config.yaml
arch: "gmlp"
model: "multi-label image tagger"
dataset: "abstract colour fields from 500 small random pattern networks"
train_examples: 50862
image_size: 64
crop_scale_min: 0.8
horizontal_flip: false
norm: "layernorm"
mlp_ratio: 4
patch_size: [8, 8]
conv_stem: true
layers: 10
width: 384
num_labels: 7
residual_init: "scaled_by_depth"
optimizer: "adamw"
lr: 0.00088
beta1: 0.9
beta2: 0.999
eps: 1e-06
grad_clip: 5.0
ema_decay: 0.999
steps: 29800
batch_size: 256
epochs: 150.0
lr_schedule: "cosine"
final_lr_fraction: 0.1
warmup_steps: 1490
weight_decay: 0.1
Rows from block 3 of a small multi-label image tagger, named by matrix and row number. Rows with one number belong to one neuron. Each number is 200 + 40 x the weight over its row's rms, rounded and kept within 0 to 999. All counts start at 0.
After each neuron's rows are labels from the 100 images, of 14848, where the neuron reaches its largest size: "responds to" is what is common among them. Only what is clearly more common there than usual is listed. The data: abstract colour fields from 500 small random pattern networks. In brackets: how many of the 100.
# u: gMLP up (value half) (model.blocks.3.mixer.u.weight, 768x384), inputs 240-287
# v: gMLP up (gate half) (model.blocks.3.mixer.v.weight, 768x384), inputs 240-287
# out: gMLP down (model.blocks.3.mixer.out.weight, 384x768, transposed), outputs 240-287

u.641,192,256,176,282,161,214,257,212,122,210,213,227,213,147,159,232,238,180,137,194,202,271,143,228,182,256,246,167,242,214,160,196,129,173,256,239,119,101,155,221,162,194,216,188,192,216,277,188
v.641,176,171,307,263,260,298,181,163,225,228,239,162,134,294,180,199,261,241,207,222,203,152,267,159,206,173,154,207,242,148,173,210,153,141,186,179,211,154,228,226,149,208,179,155,278,222,219,185
out.641,131,228,156,169,155,198,112,182,208,261,222,172,290,165,111,114,213,277,302,169,204,206,208,211,247,199,152,184,161,190,225,152,249,153,238,221,225,182,183,162,149,260,223,249,220,204,226,149
responds to: fine detail (59)

u.287,158,178,189,198,200,185,223,227,176,208,211,216,181,176,191,225,152,136,229,187,181,247,205,231,227,175,236,266,201,163,99,186,233,214,216,166,210,211,180,293,193,172,261,187,135,166,173,241
v.287,221,233,228,216,210,167,192,220,211,169,167,213,203,263,182,102,143,171,217,152,234,202,234,238,152,176,150,281,182,202,169,200,259,234,178,215,176,167,182,199,264,233,183,194,207,140,158,180
out.287,213,137,224,144,192,189,283,274,200,176,129,203,232,247,197,202,164,223,178,236,221,230,191,164,184,176,184,127,251,256,198,267,171,228,220,223,211,213,173,208,201,139,173,169,180,263,239,286
responds to: mostly green (81)

u.400,184,257,167,181,185,209,203,217,180,155,267,271,225,204,165,206,111,256,175,209,188,219,225,158,237,171,256,240,271,137,170,214,221,220,211,195,213,223,260,263,195,212,240,183,176,172,190,244
v.400,250,297,121,250,208,135,214,199,248,204,210,192,216,228,169,203,84,174,162,236,165,176,210,127,225,182,174,265,193,184,169,188,175,177,199,173,91,258,194,258,163,253,238,210,147,206,184,155
out.400,264,191,196,232,194,180,234,267,178,216,249,219,185,197,158,232,191,217,252,173,136,160,224,203,235,235,190,205,204,191,189,169,182,230,146,194,231,162,244,211,153,219,183,228,160,240,212,151
responds to: fine detail (38)

u.557,224,180,207,188,217,323,180,250,213,170,148,193,194,108,250,204,173,203,193,233,185,222,205,227,230,183,253,166,236,171,248,231,151,187,156,222,126,142,178,206,208,141,272,281,244,186,217,253
v.557,199,276,219,208,160,189,134,157,131,175,183,198,162,180,167,151,168,283,243,229,147,240,168,251,187,249,219,202,257,262,179,260,211,208,239,210,216,169,142,215,213,235,236,271,199,239,201,180
out.557,184,274,202,182,191,232,226,239,240,244,152,237,243,219,189,158,100,233,218,120,261,203,182,219,206,223,182,225,159,230,259,191,252,181,223,263,194,232,184,194,246,278,224,200,213,195,226,165
responds to: bright (34); mostly blue (32)

u.536,234,219,111,134,212,157,210,261,201,170,121,202,179,173,253,241,197,193,160,231,186,258,175,231,212,169,212,279,207,324,221,185,226,152,227,162,174,198,198,168,222,250,199,262,256,243,222,212
v.536,186,201,160,199,224,187,218,194,140,215,230,177,164,256,227,171,213,234,218,187,208,195,153,223,107,247,170,191,176,216,177,230,252,243,213,206,188,198,157,221,230,264,169,181,256,225,235,176
out.536,194,175,226,189,194,176,175,223,186,213,156,260,251,168,150,229,190,128,169,212,215,217,247,202,205,116,247,150,180,147,197,196,161,186,180,112,221,214,227,159,162,168,203,163,201,175,206,239
responds to: smooth (68); mostly green (51); bright (33)

u.362,190,105,210,153,201,173,267,285,234,187,173,201,196,213,240,202,213,193,172,194,246,189,204,281,205,254,237,237,172,166,149,220,211,174,176,245,220,231,182,306,205,178,211,212,194,237,172,235
v.362,136,222,206,208,185,188,234,150,221,214,215,123,262,154,152,211,210,131,211,172,206,164,138,254,218,190,193,157,269,232,161,196,123,133,235,283,173,269,195,208,185,239,205,191,233,212,249,150
out.362,140,214,231,169,237,248,246,171,158,152,187,212,160,183,138,230,241,153,194,166,251,211,211,233,150,158,203,241,192,228,127,117,141,141,199,193,187,211,212,159,138,206,251,207,207,216,254,217
responds to: mostly red (94); smooth (46)

u.726,208,232,146,179,134,226,202,242,195,202,172,178,243,182,211,186,141,131,234,187,244,256,209,250,234,203,214,188,158,225,208,259,162,165,182,219,179,278,182,202,222,227,198,218,200,193,235,191
v.726,220,185,155,199,141,218,213,212,138,227,190,197,193,209,185,107,143,172,231,171,298,171,183,209,201,250,207,188,162,254,216,218,221,226,147,175,300,248,134,152,181,227,223,226,119,182,162,247
out.726,174,129,240,200,176,290,268,217,172,202,126,221,261,202,112,257,230,183,194,209,178,196,197,180,183,167,172,121,186,275,197,219,160,159,198,189,157,246,186,271,173,153,248,161,209,216,287,242
responds to: dark (68); mostly blue (61); smooth (35)

u.532,204,151,184,160,168,212,175,197,189,131,213,233,169,148,278,231,258,287,185,192,195,188,234,263,257,230,237,185,238,171,198,247,176,171,268,194,177,208,215,235,215,220,168,149,219,197,182,196
v.532,146,172,220,211,214,207,209,211,216,206,316,255,160,230,151,209,207,201,258,121,258,190,214,246,215,240,225,233,149,208,177,122,214,198,151,152,271,188,207,183,296,252,164,198,184,207,216,108
out.532,166,195,233,221,214,243,249,294,254,154,243,225,204,211,242,204,118,203,216,175,220,167,193,217,172,186,194,89,239,223,233,201,213,186,248,219,224,183,252,178,188,156,223,311,209,202,227,139
responds to: bright (46)

u.368,175,220,228,168,141,157,188,238,205,219,216,152,196,188,212,199,205,185,236,217,156,176,134,308,197,221,225,159,284,252,229,255,162,180,209,282,169,224,213,218,218,181,187,272,237,222,253,183
v.368,164,197,233,138,273,272,243,203,222,178,188,205,231,218,206,111,190,234,148,193,165,187,187,250,124,211,184,257,171,168,201,192,219,231,163,178,209,218,191,113,248,284,203,124,197,204,204,178
out.368,217,211,225,224,173,220,156,207,155,171,216,280,143,211,185,174,274,114,184,180,140,164,213,219,192,177,175,259,162,289,183,179,213,186,191,180,149,160,157,153,197,237,215,174,178,204,251,181
responds to: smooth (74)

u.756,178,154,136,229,183,229,224,234,221,237,214,218,184,141,158,231,259,110,254,150,207,196,187,250,93,264,216,131,233,248,272,205,216,201,163,200,200,189,183,286,217,260,175,272,156,222,179,198
v.756,186,245,89,231,92,254,173,207,139,221,179,236,234,150,132,225,270,255,163,205,213,255,188,177,191,204,235,181,198,228,263,267,244,234,224,232,210,150,205,172,169,222,192,259,164,211,126,168
out.756,196,184,224,155,190,265,116,173,208,194,169,113,224,176,178,136,194,186,255,193,262,142,161,211,164,217,170,179,176,242,212,226,164,198,222,232,145,243,125,199,148,199,193,193,204,255,267,219
responds to: dark (88); mostly blue (62)

u.519,234,291,127,210,140,239,141,182,151,228,270,171,223,166,125,189,234,257,231,239,200,249,164,190,211,234,189,169,300,232,186,279,213,207,187,273,144,127,127,171,157,234,195,172,184,211,240,216
v.519,157,147,229,256,140,201,241,185,136,178,207,198,167,177,184,184,295,281,191,163,268,263,203,180,137,200,137,149,283,215,191,169,145,154,196,256,227,258,195,202,146,186,171,212,193,225,204,229
out.519,239,213,116,174,130,181,210,202,187,213,217,159,204,130,152,160,231,223,250,246,180,300,156,217,123,246,185,155,220,204,227,185,275,255,225,170,215,161,187,196,202,206,225,219,154,197,180,267
responds to: mostly blue (93)

u.533,205,204,226,168,208,122,272,231,176,110,200,222,210,158,204,177,192,136,190,186,254,180,178,176,171,161,352,123,283,174,211,241,173,214,233,241,220,190,204,279,180,180,143,177,200,207,227,277
v.533,183,145,184,186,232,172,176,199,211,194,138,244,199,220,264,206,200,171,211,182,175,203,183,186,267,279,200,184,187,236,239,215,220,160,193,170,227,250,215,247,260,225,170,192,205,196,125,200
out.533,192,296,169,186,158,110,230,233,224,176,262,160,243,180,147,211,147,229,254,143,211,202,223,249,161,209,240,205,179,264,169,167,194,183,202,235,185,200,182,249,265,200,220,216,218,225,203,194
responds to: smooth (27)

u.691,278,225,205,178,177,163,259,256,123,170,182,182,144,175,205,244,129,224,205,196,127,227,252,187,171,195,209,179,246,240,277,185,255,211,173,250,208,255,201,242,201,259,246,240,181,198,143,271
v.691,299,294,166,210,154,241,199,208,209,204,307,187,168,229,195,173,233,216,191,177,206,174,182,210,243,172,219,111,226,262,251,248,243,251,164,205,144,222,184,226,203,200,170,246,174,165,231,193
out.691,169,202,98,152,204,286,173,104,222,211,229,158,216,211,163,153,264,258,238,237,174,239,157,232,173,163,140,177,215,261,293,187,168,184,90,231,179,119,188,186,154,133,243,223,183,243,239,171
responds to: mostly green (47); dark (29)

u.504,225,262,191,214,205,151,201,225,147,222,225,199,144,218,250,188,199,160,198,165,261,240,178,263,185,215,193,151,247,281,185,226,220,221,210,206,154,212,111,182,206,261,181,258,223,206,199,179
v.504,136,138,180,134,193,171,279,204,205,155,255,207,238,219,156,179,259,292,146,179,239,202,181,162,169,189,267,199,151,147,126,160,178,155,137,144,233,166,191,174,159,266,183,166,196,209,307,226
out.504,173,211,218,232,224,139,217,200,123,187,205,211,186,213,138,139,178,165,267,218,183,181,227,190,140,167,227,236,205,159,143,136,116,136,109,176,245,206,218,185,143,225,181,137,239,246,172,253
responds to: bright (49)

u.463,243,163,214,249,202,200,188,198,179,158,223,187,203,169,236,124,162,187,220,212,229,208,225,195,189,231,246,154,279,225,267,202,201,193,142,215,161,223,262,258,159,224,328,215,222,165,207,201
v.463,210,253,204,223,126,192,197,216,207,152,213,198,248,218,216,174,180,167,175,161,249,213,179,208,107,196,223,249,196,201,224,238,203,205,246,144,181,268,198,173,218,272,166,266,156,215,139,167
out.463,184,152,218,159,195,278,153,238,210,226,196,230,285,171,202,112,93,181,163,195,95,217,175,167,204,215,166,176,199,229,173,192,235,233,220,253,191,215,188,248,197,152,264,148,146,156,209,234
responds to: dark (27)

u.760,199,225,199,233,90,176,326,186,269,210,206,160,252,167,243,232,153,153,150,189,262,187,179,254,199,192,201,220,159,240,206,176,79,197,285,288,224,199,192,191,193,174,204,213,222,179,95,177
v.760,249,262,216,189,131,228,171,130,194,251,212,175,180,188,221,211,182,149,179,255,232,237,177,158,275,211,134,107,191,216,215,235,176,257,192,239,207,200,147,171,192,117,196,177,183,194,184,231
out.760,232,195,223,156,197,211,122,232,243,140,168,222,207,118,131,301,168,266,98,216,197,237,201,182,220,164,169,181,164,164,202,182,218,207,216,200,183,174,249,177,219,140,132,217,263,178,194,165
responds to: mostly blue (100)

u.232,180,212,203,170,148,209,154,236,200,217,242,164,236,178,216,185,225,155,227,209,147,141,211,266,154,218,226,209,226,284,250,218,255,207,272,240,218,226,156,202,156,254,278,216,194,202,198,209
v.232,201,242,156,189,178,198,190,206,229,275,261,156,212,194,116,232,199,165,219,219,211,211,114,200,207,267,195,178,223,270,240,220,170,147,219,274,155,181,167,253,168,196,204,279,189,219,226,173
out.232,183,242,210,145,197,220,163,179,208,194,284,151,198,152,179,175,200,189,265,236,263,128,186,187,178,214,209,179,186,260,177,144,203,175,209,206,184,209,204,192,228,203,222,221,206,209,240,262
responds to: smooth (50); mostly red (44)

u.270,217,149,236,149,107,186,282,189,170,214,180,181,242,151,234,246,145,195,190,138,172,235,147,248,119,245,190,209,221,212,238,237,206,182,308,246,213,259,187,213,232,130,212,210,128,168,143,257
v.270,209,129,239,169,157,158,170,222,134,188,149,237,209,214,213,198,221,216,194,169,213,200,196,249,248,255,182,187,153,221,147,233,231,236,175,218,247,310,160,204,236,199,212,206,149,190,147,212
out.270,244,264,203,298,130,174,191,165,180,202,185,183,250,189,224,175,212,182,258,212,180,255,189,182,216,213,218,134,186,230,206,216,190,231,174,154,196,210,213,209,139,203,198,259,162,177,272,216
responds to: dark (57); smooth (52); mostly red (37)

u.333,183,108,178,146,185,167,310,193,201,162,223,196,276,196,254,253,93,134,190,202,275,202,235,215,211,148,219,223,183,193,181,205,179,195,266,244,211,176,214,222,250,172,190,218,250,234,205,205
v.333,202,234,209,252,199,148,304,208,183,228,242,184,183,249,213,208,157,260,241,207,122,223,185,265,184,254,237,180,267,233,179,178,217,210,189,244,228,198,203,236,199,213,257,275,190,260,216,223
out.333,234,181,180,200,139,205,246,202,135,139,177,261,161,153,217,190,152,140,157,200,310,251,242,164,209,181,244,152,230,220,275,225,184,207,200,209,161,185,167,197,193,126,230,193,198,156,200,297
responds to: mostly red (74); smooth (28)

u.482,142,158,173,177,224,182,179,299,207,185,206,159,266,215,188,194,182,189,119,188,181,167,177,238,256,215,211,228,197,227,248,184,199,183,156,253,214,260,201,135,202,158,225,189,184,232,249,222
v.482,128,194,207,276,250,181,188,150,191,251,264,167,178,258,222,199,234,212,305,169,237,170,113,258,160,261,202,166,262,213,252,170,212,176,189,206,222,218,248,262,206,212,250,275,257,206,227,153
out.482,250,284,255,221,180,224,176,178,220,154,208,177,204,214,150,160,246,217,261,164,308,231,216,205,149,155,201,138,228,258,210,221,151,233,229,226,103,115,191,185,171,152,232,217,209,156,252,289
responds to: bright (67); smooth (65); mostly red (45)

u.19,157,178,205,198,175,138,221,249,234,176,218,173,192,174,185,255,174,199,149,227,139,169,235,235,215,219,268,177,147,245,199,255,178,203,126,209,226,169,208,216,240,161,248,173,201,189,103,155
v.19,162,216,178,248,208,180,285,222,216,254,187,207,156,237,151,207,188,252,244,155,209,125,196,260,214,266,197,298,185,251,160,144,199,201,123,185,171,183,194,242,236,226,212,199,188,211,205,145
out.19,227,209,272,215,163,211,191,220,245,189,261,140,274,172,157,238,195,301,176,184,201,199,187,214,224,185,209,123,216,184,172,155,225,206,272,247,223,174,234,212,166,189,159,266,205,245,266,181
responds to: bright (56)

u.651,257,263,200,251,157,191,149,233,148,184,170,180,214,174,196,158,177,168,279,175,218,167,174,227,156,275,199,255,249,240,211,231,196,277,236,146,167,211,114,158,235,231,212,254,166,238,183,232
v.651,253,237,151,173,197,207,153,210,176,182,192,251,185,217,191,122,207,212,181,184,236,196,176,234,150,248,243,218,180,189,186,213,259,200,216,147,125,218,124,190,224,252,176,207,146,239,238,129
out.651,201,178,177,247,174,232,191,239,199,250,278,166,215,192,173,251,207,165,174,290,108,222,194,182,231,204,182,253,184,159,134,246,152,178,230,173,214,198,183,195,177,135,188,187,143,273,199,225
responds to: smooth (74); mostly blue (74)

u.624,125,92,207,163,199,266,255,296,183,171,232,250,197,171,186,196,253,222,140,212,186,242,241,182,203,216,153,169,156,258,256,175,212,177,204,259,245,186,218,214,187,224,233,212,197,231,117,211
v.624,206,159,249,231,182,246,232,292,193,203,216,256,202,224,233,185,201,171,215,152,218,190,187,267,200,247,229,237,169,214,184,169,206,223,179,245,187,182,254,149,277,195,179,248,209,172,133,179
out.624,226,169,209,204,165,173,268,220,295,255,266,174,226,176,230,214,157,196,153,157,160,232,160,201,237,224,192,169,221,140,212,207,176,219,215,206,233,243,166,183,193,214,199,260,138,199,264,141
responds to: bright (84); smooth (29)

u.307,191,114,222,142,171,164,241,182,204,187,213,207,195,159,254,245,190,210,184,154,241,181,177,233,174,203,247,130,181,167,226,255,165,192,297,202,241,259,204,196,215,222,96,238,179,153,241,171
v.307,232,240,243,195,220,179,184,189,156,173,212,240,194,242,154,153,187,185,213,237,203,243,251,190,194,161,132,242,173,218,167,195,184,236,141,205,171,219,170,231,227,233,182,187,204,177,154,240
out.307,234,223,166,147,215,202,175,206,205,131,210,181,240,189,158,190,166,157,136,177,219,218,220,189,193,179,178,157,157,246,248,231,189,215,202,230,141,242,221,183,193,231,220,168,234,208,163,197
responds to: mostly green (63)

u.707,231,215,173,229,163,183,169,182,136,182,176,249,191,165,184,134,113,184,210,150,261,204,271,274,180,237,264,208,205,179,248,176,212,228,225,218,242,209,267,161,208,189,166,245,196,213,179,179
v.707,207,281,146,225,216,95,240,158,155,246,232,220,200,162,171,176,176,188,185,254,198,284,214,224,162,231,229,165,146,264,219,205,177,165,293,180,205,204,156,225,170,205,226,182,159,227,190,225
out.707,156,186,206,219,173,185,238,178,163,231,244,190,199,158,180,243,208,148,228,174,116,178,216,203,174,233,242,167,203,201,215,248,127,180,218,287,243,181,271,150,237,220,258,200,175,196,201,171
responds to: bright (44); fine detail (41)

u.681,179,145,254,214,95,160,215,265,173,136,248,209,211,98,301,166,245,144,162,219,248,235,211,262,162,183,210,186,220,248,148,186,179,158,264,245,174,204,153,207,158,155,168,204,232,195,234,271
v.681,222,205,176,275,150,230,184,202,250,262,177,173,225,201,270,214,205,215,220,203,273,161,132,272,185,282,175,207,198,290,184,248,182,176,268,222,199,243,131,182,225,237,173,271,214,249,138,177
out.681,242,186,227,181,162,216,246,194,195,202,256,240,237,223,134,166,99,184,163,169,230,186,145,149,191,205,165,185,214,139,172,175,182,165,100,203,213,208,175,245,183,226,214,188,188,184,214,205
responds to: dark (47); mostly blue (35); mostly red (32)

u.470,236,204,164,194,194,234,171,238,145,166,247,184,203,191,249,194,228,143,149,211,230,255,158,293,131,233,237,164,212,209,189,153,197,217,350,180,199,245,139,209,171,244,236,197,178,124,163,161
v.470,120,178,152,228,176,140,271,230,160,175,187,234,219,161,200,222,235,236,161,229,210,212,204,199,175,205,277,258,176,189,157,167,226,213,186,175,251,214,211,193,192,245,157,183,221,273,123,239
out.470,189,120,224,221,225,275,275,207,257,239,222,233,212,177,150,250,116,203,223,218,128,125,207,182,184,174,171,252,163,204,148,143,169,122,149,157,258,185,229,161,226,244,203,224,190,194,269,167
responds to: bright (47)

u.437,222,235,226,222,204,185,197,212,196,186,218,197,198,186,285,208,235,165,232,195,182,182,154,309,179,271,175,139,265,201,216,237,180,193,228,279,175,208,144,307,225,224,210,193,235,260,174,172
v.437,193,187,198,103,215,190,212,183,218,211,345,135,206,134,214,194,203,203,147,168,223,150,167,248,123,242,220,164,189,128,219,250,222,212,209,248,204,267,169,241,214,190,154,161,224,214,151,214
out.437,242,150,227,193,233,244,214,194,205,240,244,268,163,154,208,196,172,64,176,272,127,154,179,195,276,227,203,202,187,169,151,200,213,237,237,212,148,171,229,208,180,165,243,216,240,184,255,180
responds to: smooth (81)

u.659,246,273,153,169,214,161,181,248,218,166,247,244,229,213,161,172,140,233,190,232,221,222,167,218,203,201,199,202,141,203,188,223,222,245,145,210,110,215,152,114,184,178,155,208,163,155,247,206
v.659,135,185,175,208,246,154,235,201,190,232,212,178,195,252,172,212,218,213,217,154,217,190,128,259,202,283,221,189,203,205,169,178,200,162,201,191,197,186,216,238,215,185,180,239,267,232,192,184
out.659,176,195,201,173,253,258,249,161,210,178,342,232,171,178,152,216,210,205,181,206,219,189,198,258,125,213,247,182,219,211,217,141,159,142,136,163,176,180,212,197,187,273,249,235,234,198,173,156
responds to: smooth (46); mostly red (40)

u.298,154,151,234,150,163,175,245,246,123,167,195,186,168,139,248,229,251,264,209,184,197,236,199,232,112,212,261,130,198,221,202,171,196,184,219,182,258,222,233,222,195,214,255,247,175,222,131,250
v.298,187,219,162,205,186,173,206,211,218,283,234,254,213,208,205,133,221,227,121,217,171,170,144,219,205,231,191,167,125,231,159,179,203,188,237,201,148,268,192,211,222,228,233,194,154,226,168,140
out.298,269,206,186,175,188,177,135,187,191,274,173,246,212,206,148,168,151,266,185,146,145,230,207,143,286,210,121,150,254,248,240,234,237,203,176,169,171,200,199,153,233,202,153,221,142,178,266,165
responds to: bright (56); dark (26)

u.669,219,126,208,182,203,242,192,246,160,177,244,260,144,168,239,212,248,226,189,219,228,192,191,205,128,243,244,149,247,189,200,204,244,197,154,212,151,213,187,260,193,279,180,255,206,229,259,241
v.669,191,204,196,151,142,137,274,213,170,228,184,213,199,97,250,210,154,253,122,198,189,188,114,219,170,285,174,257,179,194,165,174,217,187,238,204,230,156,198,238,157,200,215,227,187,211,185,247
out.669,231,235,214,219,187,187,115,202,189,218,200,190,209,220,242,158,302,183,189,260,258,189,229,199,146,161,169,235,191,238,233,248,230,193,276,184,144,270,155,128,229,247,126,174,199,291,177,167
responds to: smooth (30)

u.468,133,215,178,246,185,96,213,162,124,258,191,218,181,201,210,212,187,140,189,271,210,270,151,267,217,306,225,156,180,276,153,245,200,185,207,140,263,179,156,199,250,202,238,183,231,245,178,178
v.468,160,162,164,209,165,176,209,211,183,200,232,184,273,94,126,214,249,265,150,227,164,178,190,208,210,200,279,215,164,245,214,169,203,198,270,205,191,141,216,116,165,240,150,247,169,200,235,249
out.468,266,237,221,248,162,189,163,239,141,234,139,188,162,156,146,208,147,121,191,166,168,139,210,170,191,211,173,222,150,275,245,172,210,219,136,197,235,260,151,204,181,176,171,231,141,166,205,217
responds to: bright (74)

u.689,193,169,185,143,202,238,160,224,181,203,274,220,222,169,241,164,181,254,199,226,216,176,200,203,238,224,198,163,180,175,215,165,206,141,177,170,221,280,170,295,203,233,234,206,217,172,129,259
v.689,287,175,232,210,209,174,206,257,221,265,262,237,162,248,218,194,191,203,187,192,248,144,246,246,205,207,194,215,177,151,183,196,222,270,170,131,207,208,247,251,207,212,169,226,229,204,210,150
out.689,198,232,225,188,160,166,171,231,115,241,139,252,217,168,156,252,177,128,160,150,163,160,198,180,209,216,229,275,265,222,220,216,189,233,238,194,212,198,165,256,186,131,174,193,162,189,290,214
responds to: fine detail (89)

u.563,143,204,273,250,185,225,213,205,209,138,226,189,233,205,228,149,164,218,246,172,257,182,231,290,141,188,191,202,220,224,175,223,111,151,213,272,112,130,174,196,205,173,209,256,250,166,237,228
v.563,231,216,224,251,146,162,164,156,165,254,211,225,212,180,159,167,176,238,240,155,212,163,153,223,233,248,152,213,239,191,218,228,267,227,101,210,255,241,195,182,302,261,191,257,175,239,174,181
out.563,201,203,176,187,154,132,231,242,170,252,191,192,233,184,212,177,197,153,87,195,217,155,154,234,118,233,233,218,196,221,186,278,233,244,151,243,224,324,135,187,209,226,160,191,104,222,183,244
responds to: smooth (27)